config.toml
encoder_arch = "squeezenet"
encoder_depths = [3, 4, 5, 3]
text_encoder_fused_qkv = true
text_encoder_bias = "all"
text_encoder_parallel_block = false
init = "lecun_normal"
residual_init = "none"
beta2 = 0.999
shampoo_beta = 0.999
precondition_frequency = 50
Rows from block 5 of the text encoder of a small contrastive image-text model, named by matrix and row number. Rows with one number belong to one neuron. Each number is 500 + 40 x the weight over its row's rms, rounded and kept within 0 to 999. All counts start at 0. Numbers have three digits each. After the name is the row's rms in percent of the matrix's.
After each neuron's rows are labels from the 100 texts, of 14848, where the neuron reaches its highest value: "fires on" is the input token at the peak. Only what is clearly more common there than usual is listed. The data: rendered roads seen from a driver's seat, with toy cars, trees and houses.
# fc1: MLP up (text_encoder.blocks.5.mlp.fc1.weight, 512x256), inputs 172-255
# fc2: MLP down (text_encoder.blocks.5.mlp.fc2.weight, 256x512, transposed), outputs 172-255

fc1.319 095:540474527419547434516509565513531489488440452511548517465548545485555486531550477471557522376495444530535546424496569530477524544554511580518530537553480538516469428493475504469515534468507504400522442533512457491530495540531531438499537534482434522534
fc2.319 081:480485501496483509530526454476586470497533558491448517434515476451474468547502451490506603511556531474531553425507520455507531491471545474564467491459487513478579450492561499512494456487527494493533465495515443498549448482533423543570535463491477472530
fires on: "red"

fc1.239 093:497508455440476600463476444531488483542497592449465449450507513482516533495460494498435478539582500434437541571560432518473447519521474444505444442501477470525472555501536459513505567522463571434488607536542521489477465511516464501491460510514475506582
fc2.239 097:571491531516518472508509519462426528483540554533502566492461438467515490529502521510549461481503503543494537561529498527461469513574399541491433449430463484456480553544565523499489619503508505489482414446447502506442444484490544517491526550503519601502
fires on: "red"; "bends"; "right"; "orange"

fc1.430 097:504472586347504510484505478529520503506473472558528527502551492552567537432562453502474484462561481492488558467452489493527516496544464494544439525519516524497551592509521515482593497584534554531566467560486556419509620483523573534547458438500486509498
fc2.430 096:570483483481470463485487494528395459457455489486512545499585529517492402508467420485505492475511454536532480513528478505463510541513524478517490484555462441441503509477477498494577501480478462456503457544459481522486535553474493433525509551587500442489
fires on: "straight"; "road"

fc1.85 114:520466482453482486496518478512445478475509449441503596447476453504420397496498513441487488464513510490528530524539540493441529575495485560504474451467434514502505453478456539452520460520551414419529466482411500529461499440480464556526512480558533517456
fc2.85 112:543499533504446532529512462543447525448507467474506472534538486421377490505514556531514514458466494443496493517504566422379526529495592484471497482543443525479454518524505561487474457449474595511504468558456456469470527516514495532453531541529437499499
fires on: "purple"; "blue"

fc1.104 093:433458554494487527514474484563508441449515492630482511540508594463556458423503542459455462560540493511441555501525471486482524452566556446462536519511537510575575514497517471515512469520422507445508539525543489472533528491508538511475529489466528549406
fc2.104 091:524519493494496451444489507568481499461475435519515551460515558605531446483495494529462489506459471495490488496547465511438495532535476507539576557557461475530488470536475561472495584478573523502475471574495477546486421504540451517480499508576503502482
fires on: "a"; "right"; "bends"

fc1.495 085:494446435489413532522502551541523480559507505494574516549500468490492434582504484495496486514534537585464433485498511435480493505523541490522525522465541591577445531535488526576530513472566506447504463557470525540542476491488485525494481501471502496522
fc2.495 067:510526482490512438572522493529518436539481500484463468476568506474498514535445434468449516460455499448501496445499497477520539460509593497451500526486489572500531534536553487467467521582543613493583504426520541477472455542491529460529537482493494416480
fires on: "that"; "truck"; "brown"

fc1.496 132:440490557552483522443542488463429466470498432464522506513511581503499449420521484489461470511523507483500546462524409487522478523468571458469433429498513518516512503509471550497534474558466392536558471532501509440535493470506545538487535512523532555550
fc2.496 138:485554552534487568503509539512489506452549393472438525530514565419453516478484482479497505453503559473497542542446461517462524451485474532448544477494535534525535515449487536464608459516549525506554460464480475481454404476499493513427515510521473455507
fires on: "teal"; "truck"

fc1.138 106:524537497585549499554484532464434524475490428445531482543493516479518497422517470467446482490499523485539478466493516443461554462512484460489524522411511545556493469472534494537501507465521496465462558550514421516527436554464496460485508532485553486534
fc2.138 121:509531480497490467549488521522486451541483516426455553498410434452538412424557480512491518468501508480518463522594475440502451511500510442480476488527486424521491449462514506465472495470493475510525498540483450554521458426555487462597478476464512422516
fires on: "white"

fc1.431 089:506425463390493417518484470522554503438464503566479524541476523516548510499570531528495559545490497568531555418515441500509580515465492493431544495495510470544552488511453537550543483508465511447497459451489423518540569461478589465572517489500519551486
fc2.431 092:478510541463473495486537537529489452532456417498545492503515496451456505484464434599481591487566603487474458442495546567544490470529495483455473519439520472488486516582466476464488467555497432461536451487521529542520491487512440522558446544459436427569
fires on: "car"

fc1.497 095:552545526557506477512534518486500514483465522498498571504485514508482458474453541520449464447586518502518450506487521506495474542549499535576481533508509497489553485503495443536543493476485503499534595497497514431516474506491467518442530548509461496489
fc2.497 079:506496497544475523505501514499496526548481470502534517525538531458410449535556454569502510509456483432463436454516545501489490494501482535455549452461429425504517483501486518465475526512524446472555520486499474543444527565537507488502474472534526479399
fires on: "pine"; "green"

fc1.106 092:495518566476506524542520426492576459535478479503421510519509466504568492532542485499416396490622565440438496463493510423515468457485453474544400514495494487544514537507535558539488563482457566493535508495529462582430495496487465493533433530492506445503
fc2.106 081:520462491514532456510428502423499447448564467562517579506534411543478478506491491503507502440504447566467516578473537538500465428534467519444492486540476493481526555412534406483469549466512521481506457560517540520555444508469544528475508560424492525476
fires on: "orange"; "pine"; "yellow"

fc1.435 094:484511555516484531486473536473464517564499576500491535497573461570577440449482510447479472493500506494490495474439484478583491578562454573517611460485487511538488515443465542525511551569602539551544546440516452533452510486468526458498496501518458447528
fc2.435 097:388444528495518450526507521516467452530476499492539516433500458458529506534482441601526492399497423518475521507479517511470503467553424471543437514502477523494444454486583538517483564492507528466520393480475541489504498494510579492588538532513494417575
fires on: "that"; "and"; "road"

fc1.475 097:474483537480528543511492485606477489475480530460532485523541515448497485528516439545507532480489484521474452394390610515479486528418467470498466493466496466502526475541560501532531512489447464464481588482506494504390417472560466443518480476446462549486
fc2.475 087:489424531505523434521521563485555543521517417499452490513507492503492471524459491500464536524482514491466456541538417476464509470500490546503522398566478553495469543484476481472540494510552475525543534536490495595451459488523522512494470521580532493543
fires on: "a"; "bends"

fc1.110 097:505493493468558545466577509416526520521463505462503482511518485501514539553517457442520432580483440572532554549453539440536499467534490534539501478540485537533518473564452478555564508516484540460557438496522531484536470518435576454502472510512401589520
fc2.110 103:526518517504481536554546446539465510504502556471462486457433484496575537511512415442562461481427438524474531491441453511437462575545493434489490542404548496471464471519452428503499524418472533486492488385550509546513528480496537498529437470451526516449
fires on: "orange"; "truck"

fc1.97 122:478380474463477479590506504518526520445463452511501478412540527461485480497488471508541505417467476486511528478475463530487557455554492524502469506497493553509538432514586502436460486486473481429499502529377418541625529555574477507516516502488435413505
fc2.97 128:455459467512452541488499522442462549471524475551395495575535568491531520476509555528444503419540421503532525446506486470485553453554519485480478461474537542477503524475434537454478520466471479492478565537545506540576476512553502549490531458437453499491
fires on: "red"

fc1.346 094:568464483487517431511512544538440500510517509498532588541525509569457538453449468508473447473498460537492510507524532532564469455487527461482510505465516470525446458484584493461481446519500513524471500584469502503522553539476594534524515520561498518511
fc2.346 079:486457495552482528538454564528569448470548475501535423505461481524518433579466479565510552452489570543565496440507459512468536482429556519482499534559480403546471531494522471482510511525547517509515422485460468491509440576460526449527481518449510494463
fires on: "teal"; "blue"; "lamp"; "truck"

fc1.219 094:484480442438503470543504500452507532563499479520524544502414446570535458505475507439429473529483516488407557478482499490485530488493511455503423513464497500490583528539527471585488571534485502431436515499494506502481576494533551490509524492490419568540
fc2.219 096:551475550501458494482459556452485483493467401508482526511522496463530499461468528540550443518420486587471524501456541485556507499454577489518555533447498465470496532497482589509487463552506519559581509521535536568476575521462484437477525450493481470497
fires on: "straight"; "road"

fc1.233 093:573520478470594493518454538406496486479501464447527525575523510495486476526479494535543473498477435492488495476504538504523535476488526431501456488488508536529531484451528488494477419486557408481493498507430514455521461498538583526557560511495542429521
fc2.233 099:483544461547450477582521591516510484501566502481480531507459471494478526431516545493504521462578523489484547531547472494653438406463470507492499487485495462538507537535470428507474476479566522497451492552475514525494471413513517445530462492432505473496
fires on: "black"; "grey"

fc1.295 096:458470449464496537523476492538519474489509548412501466497514515416568467492520488560475497492510445498456486521588468503487472498534507425488419483492468575548509570510527465519485468493493570476488555449441472584448514537482443491418517513475546521483
fc2.295 096:541479514502508457502456467462472526500579529506476595442494456505554454468414497503568484491478522538511543467509524544493501604469453557510497449437497444511534606604461557477538592492432457522454470428544504522449471464537536429430476486473474517568
fires on: "yellow"

fc1.212 096:521441535524459480455477550521483527532554547475554596470578519515559495446557529441471475509507508428515516416495472504472491471477493464416572528495532494491534556464501514452589523556431486541507576493579461502487480385503488429452508517558475497481
fc2.212 077:421436592478532486446489467564432468519497537396549443557516487484480447441452478479494484536480487494501445553508487481480572442502533456487541532473452581523487453503528431457531460505499515446418450520488520468532603654464477525498518508463449489534
fires on: "car"; "that"; "truck"

fc1.197 097:536524572453518473562453522476512449429473612525504438456461595525531583454422446492540450448485486543494514503489458592516512494490516597481547489466472425505454511500437536516541506509510472497497455517517533502503405540546467502392502586543484549508
fc2.197 086:512500503517510527465458490533454549516525503481473533514455562497547490512468458492534467485585491528467449613398532449543449506540467517529456513493427449528423519523479495492578597420518589501503521454508487419388494543472506497461498516550521471543
fires on: "orange"; "house"; "lamp"

fc1.55 091:471552525543494491498567511423502526456557451563527575487562468503464500474508497472560428452463465514473510473482409565432477440519509420435526503499477487480542585519511524496475551480435605504518531582557539488531565467518446519380457461537508473432
fc2.55 098:474414518466525510387480503556456449490500496471464473499531518532496476480540527553493489510565525568472431477567415534561481490459481536488538500503519490527451583489485503503513518574410472499520529455536518460490550553493474438418538481517479517516
fires on: "teal"; "purple"; "blue"; "car"

fc1.209 103:479398497502492516534393494511526537486439490508566509521479486502505432577549498452515472527548490505547471524509519442475492523532548466517450514569511549472546484462552557480543471528552489436512560476487441466483450527491453452419447428496486477506
fc2.209 116:439473426493501573492493446507410516532461442485495525550460449520438427529510480521531443555559466459471485507509501456483504588475489567507474418497431480537538581438503478515458522576513498505507606512524442516485479508533493503512465472504432459475
fires on: "pine"

fc1.50 105:509525527520572429550533496431471463516556490555536490506513487490481542504489490519547508488507495513457539503494447523496472525430500470476497449521499542522471494484399495463514477548502549465531513550460496505513554484524442465482446450449493427497
fc2.50 108:483484506511535437476549538572482432436488454500464525511477467503521494442503470612486501460543564520487530394533474526567494460447514518413552489463525548554420590514528414514482461565475473458516440466515546464546469535526502472522544472478514452462
fires on: ","

fc1.232 090:539454521527488515530502443500508541476499566502532460459517481491496507514480428538539427506511524508481605502461482504609538503510461521538512491504522519503563534441544501473561550492506533527552500557474476498402441532535519521515540469551547559450
fc2.232 077:529500533540477491485501471500533475508493511560563455539566454518417565478557512545463499453488447458502470536502541515496496496534455558518437493496470453386512549544492415491525522430528559505524561418544544488559424498441517542528499488506482473454
fires on: "yellow"; "orange"; "road"

fc1.126 124:509487538560530473571518486576494508480551375521469497461496565450424444407525510523520548432485567508550535500499407511482442482513562460500455505564449487499540507476499433525432506481515505492489453494431504504548441352427532485481573467525472493548
fc2.126 153:461468515496467434485483489429549483513499512456534500495471505552446513484504495526459517563459537536537491521519451448509527449415544566513530550511485545466514504500498454471454450551463458533506489499462491504482549485471499490478537482552485443446
fires on: "green"; "yellow"

fc1.130 096:525463479467600436474439468574527538454497608536533523476515478475564489406505502489547478488520473561489557430440571461495553461483536508498564543555510513478527459555495471432522481524538496434480521527469491497556460464542489465459527515547419491486
fc2.130 084:491571485498431459513520573500580448529526484549490479470520487503518418498586559533523505460538480483546468551524474554501416518413504509487504444508489478467497524441480476494472493499531495526550475551565552513490445558465495491572447539498490514552
fires on: ","; "car"; "with"; "truck"

fc1.441 095:569430456540493499530478493433561517470497535422474434457430501552438508464466536469525500561462529468490519493514448455484487535606530538518592511541466465491492432566500487450453529481557457504457571480460540496547483556507488529394529494487466537463
fc2.441 083:468514506474504503465552529554451565472427441513431577498471500519463486468442518535454437545553459536499518425472551482547519545453379516580450471503495508545523585472540549523457494555529559440530584542534461513498504523449509479484486431582483468510
fires on: "pine"

fc1.65 088:510495572606488531448465531450536569500528502433420520531511524474554542429561482512499440479530587445418527463482513561597501460456576548486508546424561482494597404466493517497506506537580490520503564476513486487458513537506512434491450449461430476514
fc2.65 075:487499544497463454488600574528488461521550534549540475533579370528456461533511479543475463446478448458507520468394528455571459470541484482452456521497479482503481514530482473469528502481472561493479497491506518457522497464541537472600489482464564439475
fires on: "car"

fc1.332 106:509479550505477468493517600527478509527527506452538434408536509510489475464494497455528515497489526496503557531525414469489478499468590592448548524516515605505506474491455435405490465581512476564515550513515477524516508466444565521472473463477446435491
fc2.332 103:480522503525478478478504576536462505430545502474439447489483570456431566473493473573483558437530507481517460448532454517528461462486487447454467525476525527535470496446562375444447496473512495451515475509503535456578477523493532473543506463488556496461
fires on: ","

fc1.188 095:509523491486581507567475534441443499484483501520468493502506483482529487502479484446457421566521536481511457527517466479585481522520479448508435501450478586521519525493511489502498505517491480495447527516436445485475538513423481530541473542516504520473
fc2.188 089:563554498533458542522489485472401485472468471566501516458472382484455485493521500484515500502571515496517467556464458480551455477497536544482550475495435429449490575519492478487500464497549508569468507491366430508486437512549537470438498500497529474510
fires on: "white"; "teal"

fc1.170 149:523488428503480508476415567499539441462492509560533461493442525422479464530479479488500497530581533568511473515515469487570477595561434487502510536517436547505535491490493526546505478525548475461505527509485492442527440534476503477396476506522481461456
fc2.170 164:477516512440427496480514499526484526512424483483479470533443470547478428486488494550511468541524481504492443476531544464538521516489524542472436452506447504496495523458483556580428438569504528486560590555559451471553429486530510520479489447499448389482
fires on: "pine"

fc1.476 094:472528518493558498468467486510522467415503533498570464489450465491492498556557494541514527470430463541546483465563469448504459499499506493559482501451518541444556538448496491448523522458475462553499530547428421574488539602498502505386563489440527419500
fc2.476 078:469511455538517454544454545549445465552459449484445518503486496489564472478434492460447587454531571506473547600509518438492501524486485521451463537489508454464471559592424451539554556449495477488463544561460502522536451466441512534427513528483529529512
fires on: "white"

fc1.260 097:550515406476465506563481492561543460532604551488482564563420501539444437447467487561520469564443489440499514517433510484533510454506495497461478447496515473512439489510491470482503507511493540515500488526460440501487515540509482489415529489492486550515
fc2.260 098:380484491503454548507579511572471553536410487520475525455532571522526554514507518550484467439543419445532495534538490523535510522476488451597497455508520445503502485531474490427515599427526573503511446518471522555481467473464569492520500480501389442491
fires on: "red"; "orange"; "yellow"

fc1.118 148:469532497510539490536537533473558498445465472533475484434524500495463503481466509542512460522486580518497543464528494568442516440584485416516499516487526510499520543525519485527443524458489487507469515478509501569426556515510492483480536479465470569520
fc2.118 143:566479517491474507543523596521537538543498434516470526479523411519518428532509547511534554539422502512461513469550501483430506479462597426492519485438439481427517553530519531432473494452483454434546509507519548541479537507495527526494470521446521515525
fires on: "pine"

fc1.378 110:489525476468478454502523464460526542495449524539456527535575496504576546538457506472501449565440496534492478445488535501464511561554557482529503448456461395431455543489514528506494529555484537631392567494543553467483422523499516526486431505583408494427
fc2.378 106:477513461531462520470494492481500451446518564410537501529496529455515455526549413564500464518494423512493468496456490463544516481522516508571420568477462497496491417517533615503449527511549574519528414444494520488450546499445501440559496510523493439545
fires on: "white"; "grey"

fc1.225 092:444468486417406487488514531500474493537519488504554448526541564469496579483613504509521500498526477512567623518446442517528483539482563506572494536514446506483550532460534483512472505508495435431530442500515490522464497455478510451521550499461455441489
fc2.225 095:535508530540545506507533500464532507446519554503542473565455493538521526527537484571483533524506483410479514366532525516518468573588490544495504502509568536469503486511444506516556465542496526473497462433570514488549461472495484533569473490454444563487
fires on: "that"

fc1.44 094:532412555493563487497502504515438515559552454586485468506527534466529439464454507494489470571529565447498504445494489509509482487507446547523455514501515518514505478399533461480562495589480532467502488552525452492531512507561530567509460490546416440550
fc2.44 100:483492550493451450499508472433559536496506451538569424487520511540466479452511562493461455462549492541523500494488490478470548464507535513565540532519395576535505475451517479516460440547522445498460501603525503488544473442460538518431515560474499537488
fires on: ","; "and"; "<end>"; "that"

fc1.248 101:516477498559554455498438531566529438478500561530501457582425502446471471524442537446552506491462495486509480530564476488532486503525490491474484503502493548500475496547521493467494429474499437441504482577447613441548526497592532439419537489493460466525
fc2.248 088:517528431487505519461476464456500540496418465439518560478402471506502443477555565547534503516552504509484531480530567471524504538451517547540457441451515496558491512475493539532479507541543509517456570582530470421495495496448476405458492520508486415475
fires on: "green"

fc1.13 131:552482477402504465569469482544533544527443489433531530433450485472521389497467497535457544545460504488460489438546500512399509443502404529513552468406524483562497503396493496521475544468470444478439506457477473527437601542489454474448466515500505488498
fc2.13 132:503546432471467543526448491510518522510498510506487477531493371477484352523481532500534580576424517494486540503515558486469524542573539421499465501417463503530548520553497549483535454513460500440542451526526504506431508536496474506432507557497458453516
fires on: "a"

fc1.366 094:559502476431482468587539500565506531508522467504415541468517425529419433466552439468505548485469476509512488482524552486417526468542512392543504457436459476550477572459566503494507539489494498479514523497474482514397506546468503485475472536473501454527
fc2.366 095:555439504520488572516450493455500513453499469494493524510454388442518319548446492512534578549498532485533514458520522486392480466499561460499518509484464536490466480508562470494531442543453527538540451499504421545447570437457469504415514561521482539591
fires on: "a"

fc1.25 093:570464542573519536464456481550477475542468463518479529530528498429559502482520529554491514523582497578542491477557460440497493470533538490523501495365539524447556536444521501511470497501447540514456453476447509455496493500521496461519493476437469540469
fc2.25 086:504521496485499490535552534531495507537569516379470543503543527499498545532513502509477554493482522534517465542493532516472532450443464568473383495550455481554460431544504537445497562492486510435479483409445436521494490468541615527515524508511457434517
fires on: "white"

fc1.368 104:489512484485498465564528497491492550502485484538514454545486533590535481452481396422526448475521532493410451539548453503519527468523416510428502510598452474540496503496531486560541481482474557479528557450529434504518538538568509515519457440495513405522
fc2.368 104:530522534517483512489458511522533503517518489536535581493537438542459453521520481545490457572533426581523457510457514510516453549453474480540509439528564491512496544458524476488503457448568485519472456514473504511573435518517531468626554537507476449521
fires on: "straight"; "road"; "green"; "pine"

fc1.282 084:500507543522483505584443491490508498516438486543589507524523450478492478501490552438483493484467470575460508443468500512478562494500499595509506514484500539557538443459477520531519486486513477506520543535486492541519521513487520421511510512480430507453
fc2.282 080:486420533532501440521481522510500507479515530499470516515542510578474498499446457566568537489582477461483533426529538390522544479474541544494467529431531457511465478500449504510453514467506486527500540493499460458578477459501480476623452504491492463544
fires on: "car"; ","; "and"; "house"

fc1.362 105:497511458473551548471445507430424503515461561440438543492522500542546495492503453462507400494536480580472516495486418474539493469514437488534495468513452547491509559571575517528536467525584544462555496452473472502389521446561547507574437501511531517496
fc2.362 108:502494450523478431495517483525525410493448507530490565533545439503482416548492522480536468479534440488509459499489510425479468578464495532546516530530505542454443481461556555496478471449552512543471458492482543534526526523415489502512546535557458480518
fires on: "purple"; "pink"

fc1.410 125:488497412489529496557544494494556481508465518514505439500573490462578505543456436463499449473459455495520571456457541471554479479537565507511511501493474520500498546515502530533513512495500527465508469517509533552484512578510481548480555459519495563519
fc2.410 125:484503451513458496517463467537479535485496514544450522541511519516583531459571502403556522488472484494463416484542518451447538518517521466530483510485465511441536446526449526541515503429546446461502522504516496578500529600525431439398467476513538534514
fires on: "orange"; "yellow"

fc1.216 099:501505534544464480432440512479532491457450486545516551494471478591462456510477479564451495473559536563523558476522530529531578470452453467543513476557496502559565572446496565511517530497520555480468450498465481492438518555489488480517548508542433447523
fc2.216 104:490487488559509534554492488504478448517401567511488527543516456464523451419516560478513471387440453479499524442492592464498478576464523450505483481575540472467541509465484498514502504474477499520524421504500526526558502505481533501507500573486458517528
fires on: "purple"

fc1.42 119:503483413491463460512376515546476477500495527476505511514458543490495505493495486525481448522546490564465513549500489532556482538555462497520462518542479515498542576508491480529500519557455502477521541461529478436544536554493511507399463433507539426494
fc2.42 136:463507494466454543492496487512444544503476449510466477542424431492480410465495475510510522604511484500492475489512514441517482545545481531468512461463480547451491551483529539541499470586475449488523589582515466489502453525521517509453460471527415420449
fires on: "pine"

fc1.358 099:511530531495482578472505469502516470517495525498497526462503467515536479471511498487460427470491474507504585420448521462516555481521395521562497478588468456518494526427465501518496626449482517511449549497484497486501563543524539462487539528508500458506
fc2.358 115:514466488477531462490495500540531482550464445432509443451561518426554493543484565477463514466557476509522485519466471530547468498440473550459542564505486466527448495529561531514484427512524506463439530543447481499506492512439478461523597494494611508455
fires on: "straight"; "road"

fc1.486 086:569413485501529551484555479552575460454493555526507465462541430477480489472420487490514540468409449486506545493500424443560531495504462505512486533506443572503510510527534495424513491515548518427469459571536535481524509541497526485533499459480468474470
fc2.486 081:512460543429499533501530541432466459468564469545511515484555509490434505584467497526445527464619446540520429500529434495493516478490519434556438538506480478474508517523410570470481461486551483558486513516528517539549482582504538550528546577520508460478
fires on: "black"; "truck"; "brown"; "car"

fc1.359 096:454460489559463526523493470484473527493521532499457443440540552481499536497464493491458532500514465491498474499514519469492470535476555481444528407420498453471431452534515478491478526490458498514447500489516514435441445480461513440491509443490514540465
fc2.359 098:488476540488485480519451543562504465501542474459527493582511466457566502536558463571505485462483506459483448504440444488530530522539477563517516552546611521516471460537478502443476544504520517442594492447516482515476497501454434474533613494565521493509
fires on: "red"

fc1.325 099:496468496451516566530465525481431507528437486589485568475579507477494518569486470473487473531470437483481531485522468561480519413528477512435500500492443489491510544471500420460503581542442547480551461583477467443463530494517491475592443458489493530468
fc2.325 106:534499468531491495537520471554570489514525464485509478541575475448474515573479606543491498495533470514512522497449565546581488511513548474474543602486452528500456472496583560505461440584539547453467526482513525522497489556466410475498538501568497499473
fires on: "straight"; "road"; "car"; "red"

fc1.82 086:519528553485521531489488570455378445522474490488445531514473445521500565428496468510489484521479488493462543518491600540476504434520469475494475428507488529484462538487505387462490576547512530499491495491491571444455580409561524502538439498487490473541
fc2.82 079:504381529504466512432503463475440506446435508549562500516595531510486455557540531525540510450566553487465472528489454473496578531547509465544479497493460529516512533450478473450486523532488529532506398536498502473525509544459522392419511573488471427419
fires on: "purple"

fc1.361 090:528474507505487484526435523490518499531459553526514520551515456522483539402476479454530514534484551505504544494480510518539551474481433452446546554513495501531533512542489494526481485573495532531516536512493572525575554507441560499522533539506487491496
fc2.361 094:492537500504462568479543515496494467493495478488489552450577487460498560487556492531495572453512474496520415475460467482567421476438532508495499490490516447503458512566521471431556469432547456480494455457447475476437472500520495503581431513539496576564
fires on: "black"; "grey"

fc1.177 092:590449509533515490502476462514433587531502494436570533500497537470530503453521515557532534512490559515491489488497477504412458501537567491487472568477472459486594540417473555427551544564433502505470529417515492505487572534540491591423529502434556476521
fc2.177 082:461531470494470436448503481495509470492579481499491633485517594512485526507466542529480573494519497550589436463503469554507508510435480563511429509480505487485466457507556463425524551548544458478441554481510539517520481479536550512465505521508441473502
fires on: "car"

fc1.386 091:468443505531450430532449467558485526498469465435484495483516525526528554433500511517543411466476512533461471520507484509487581440445475522548484534508498475618511542465519460555489490525518525493490595494466483516460513536470467536479460525416495423466
fc2.386 092:552548474468551484446477517442547547451485459515556607503478513482523542431448500499460524515506441528533504488572516478478480516513348538498524413486498470508520547520475561466529577478575488513462509502516411497444474478474475511448518470564455539541
fires on: "a"

fc1.327 103:541526529517472548491536541545567545540482472505532483463513571469548528504480510473524388513505427481490541578478468464478434448491609410492485553506524490524535588494495389539571574506443536553570567503471602530530560484502517492457523530477536553534
fc2.327 097:620518564522514512463581537519498531438469443515473557457535536522558589458481495490518514532482520543508506426490497504462527486460543471488534430512476501434515507556524456468505588460467438418464526433497493491442498500532497479492523454465577540460
fires on: "pine"

fc1.153 107:521509488475423523554550531472484452503581594471443481498477571615520536495525503489454452497466541489398529466496562479465483543455501521525536447524464457514476475522483552525548512464487512558477467506491462495477500537540433447397529555462515491541
fc2.153 095:501523478481501477526465549580485519538517524475512508468501456460448510509514441421501469493555470464483561514474594504488417558470434582552435467552524446601475564537481488520496582447522576458491500471483484456480536496493517484541524545575491515572
fires on: "orange"; "yellow"; "red"

fc1.167 105:510518525446499483475403556498477521493447439486531567481508509551446436529477522538573497572508493453504584508494556545489520570450549444536563515513519513547502457528472453507480511486436549491476508448424531507437505536518410490488468435454534498474
fc2.167 104:465495465435460545551508446501433562484425524470479596466506494475511446506524545494504479482437458469448533483492532540440468533478485527526503412568523485492516495524576415522500541531500496501512544462555477517497479487474529525489498524470439516438
fires on: "purple"

fc1.263 099:549452526507540525529466522482481522422485548477557544514454500482507455447490474491503533517566471470454422497538501521432512452433526446553441442491450545453535558531450491491432498477543557452576491458520476477479443515548421511441525478551560511578
fc2.263 080:464443520461461534551438527457497522571557468448608567480469413477591409558484471502507479454492472509478499463487490488456470487500493515528494491520483523550484451530461460515523535504467504509479466545583489536426500416497518474479456462485453438502
fires on: "a"; "bends"

fc1.202 090:500538511453539459519531428541438415513440444486581537531501519400483513487533533558472512477533495436446539514525500511532599544488513543550408467497501507490527474482472534556514540468500509529508556529562538465531508513480468514464537543580435445516
fc2.202 089:487505459517528501434430518489475461485505460509507479490493474527498468511469486501503523491501515531534556446544513533497486467557493505452562510489516465530487647571490567515513508537429546430512462419528522513466460438468452462505527448541511456562
fires on: "teal"

fc1.277 109:523550537556533545509472485507564520553441454513565484496463488494513519487429476515462470561588442530455479588483489517431508481525414476444477507531468548478508510496510452484500540489528555462488469490554457409489501508456478508529504506573507463482
fc2.277 101:447513496482407494563536540466401359555537534499478547465560418516492509501507470535523510441488487515506509493459470514557490598395498527536532448506455437460407515501482493452525535565459520525503460441507522483472412514534509497531511515483519457507
fires on: "blue"; "straight"

fc1.275 103:490545476548543525511432481445414536546487480519500460562552505481522521430533456470522462579460472490512512512507497562477431552545488490487578546463527475457467487480455414491474568542528514569455538507469516556422560461541524477473543481461520494535
fc2.275 092:499508501492499448506539536520519441564484520518488510491563451523531502508573505566517529522568532506513435481446463451539510485482509517533521415517499515499475475480457506533531521468538585515511479497460460465513521560493508470507492579519475412424
fires on: "blue"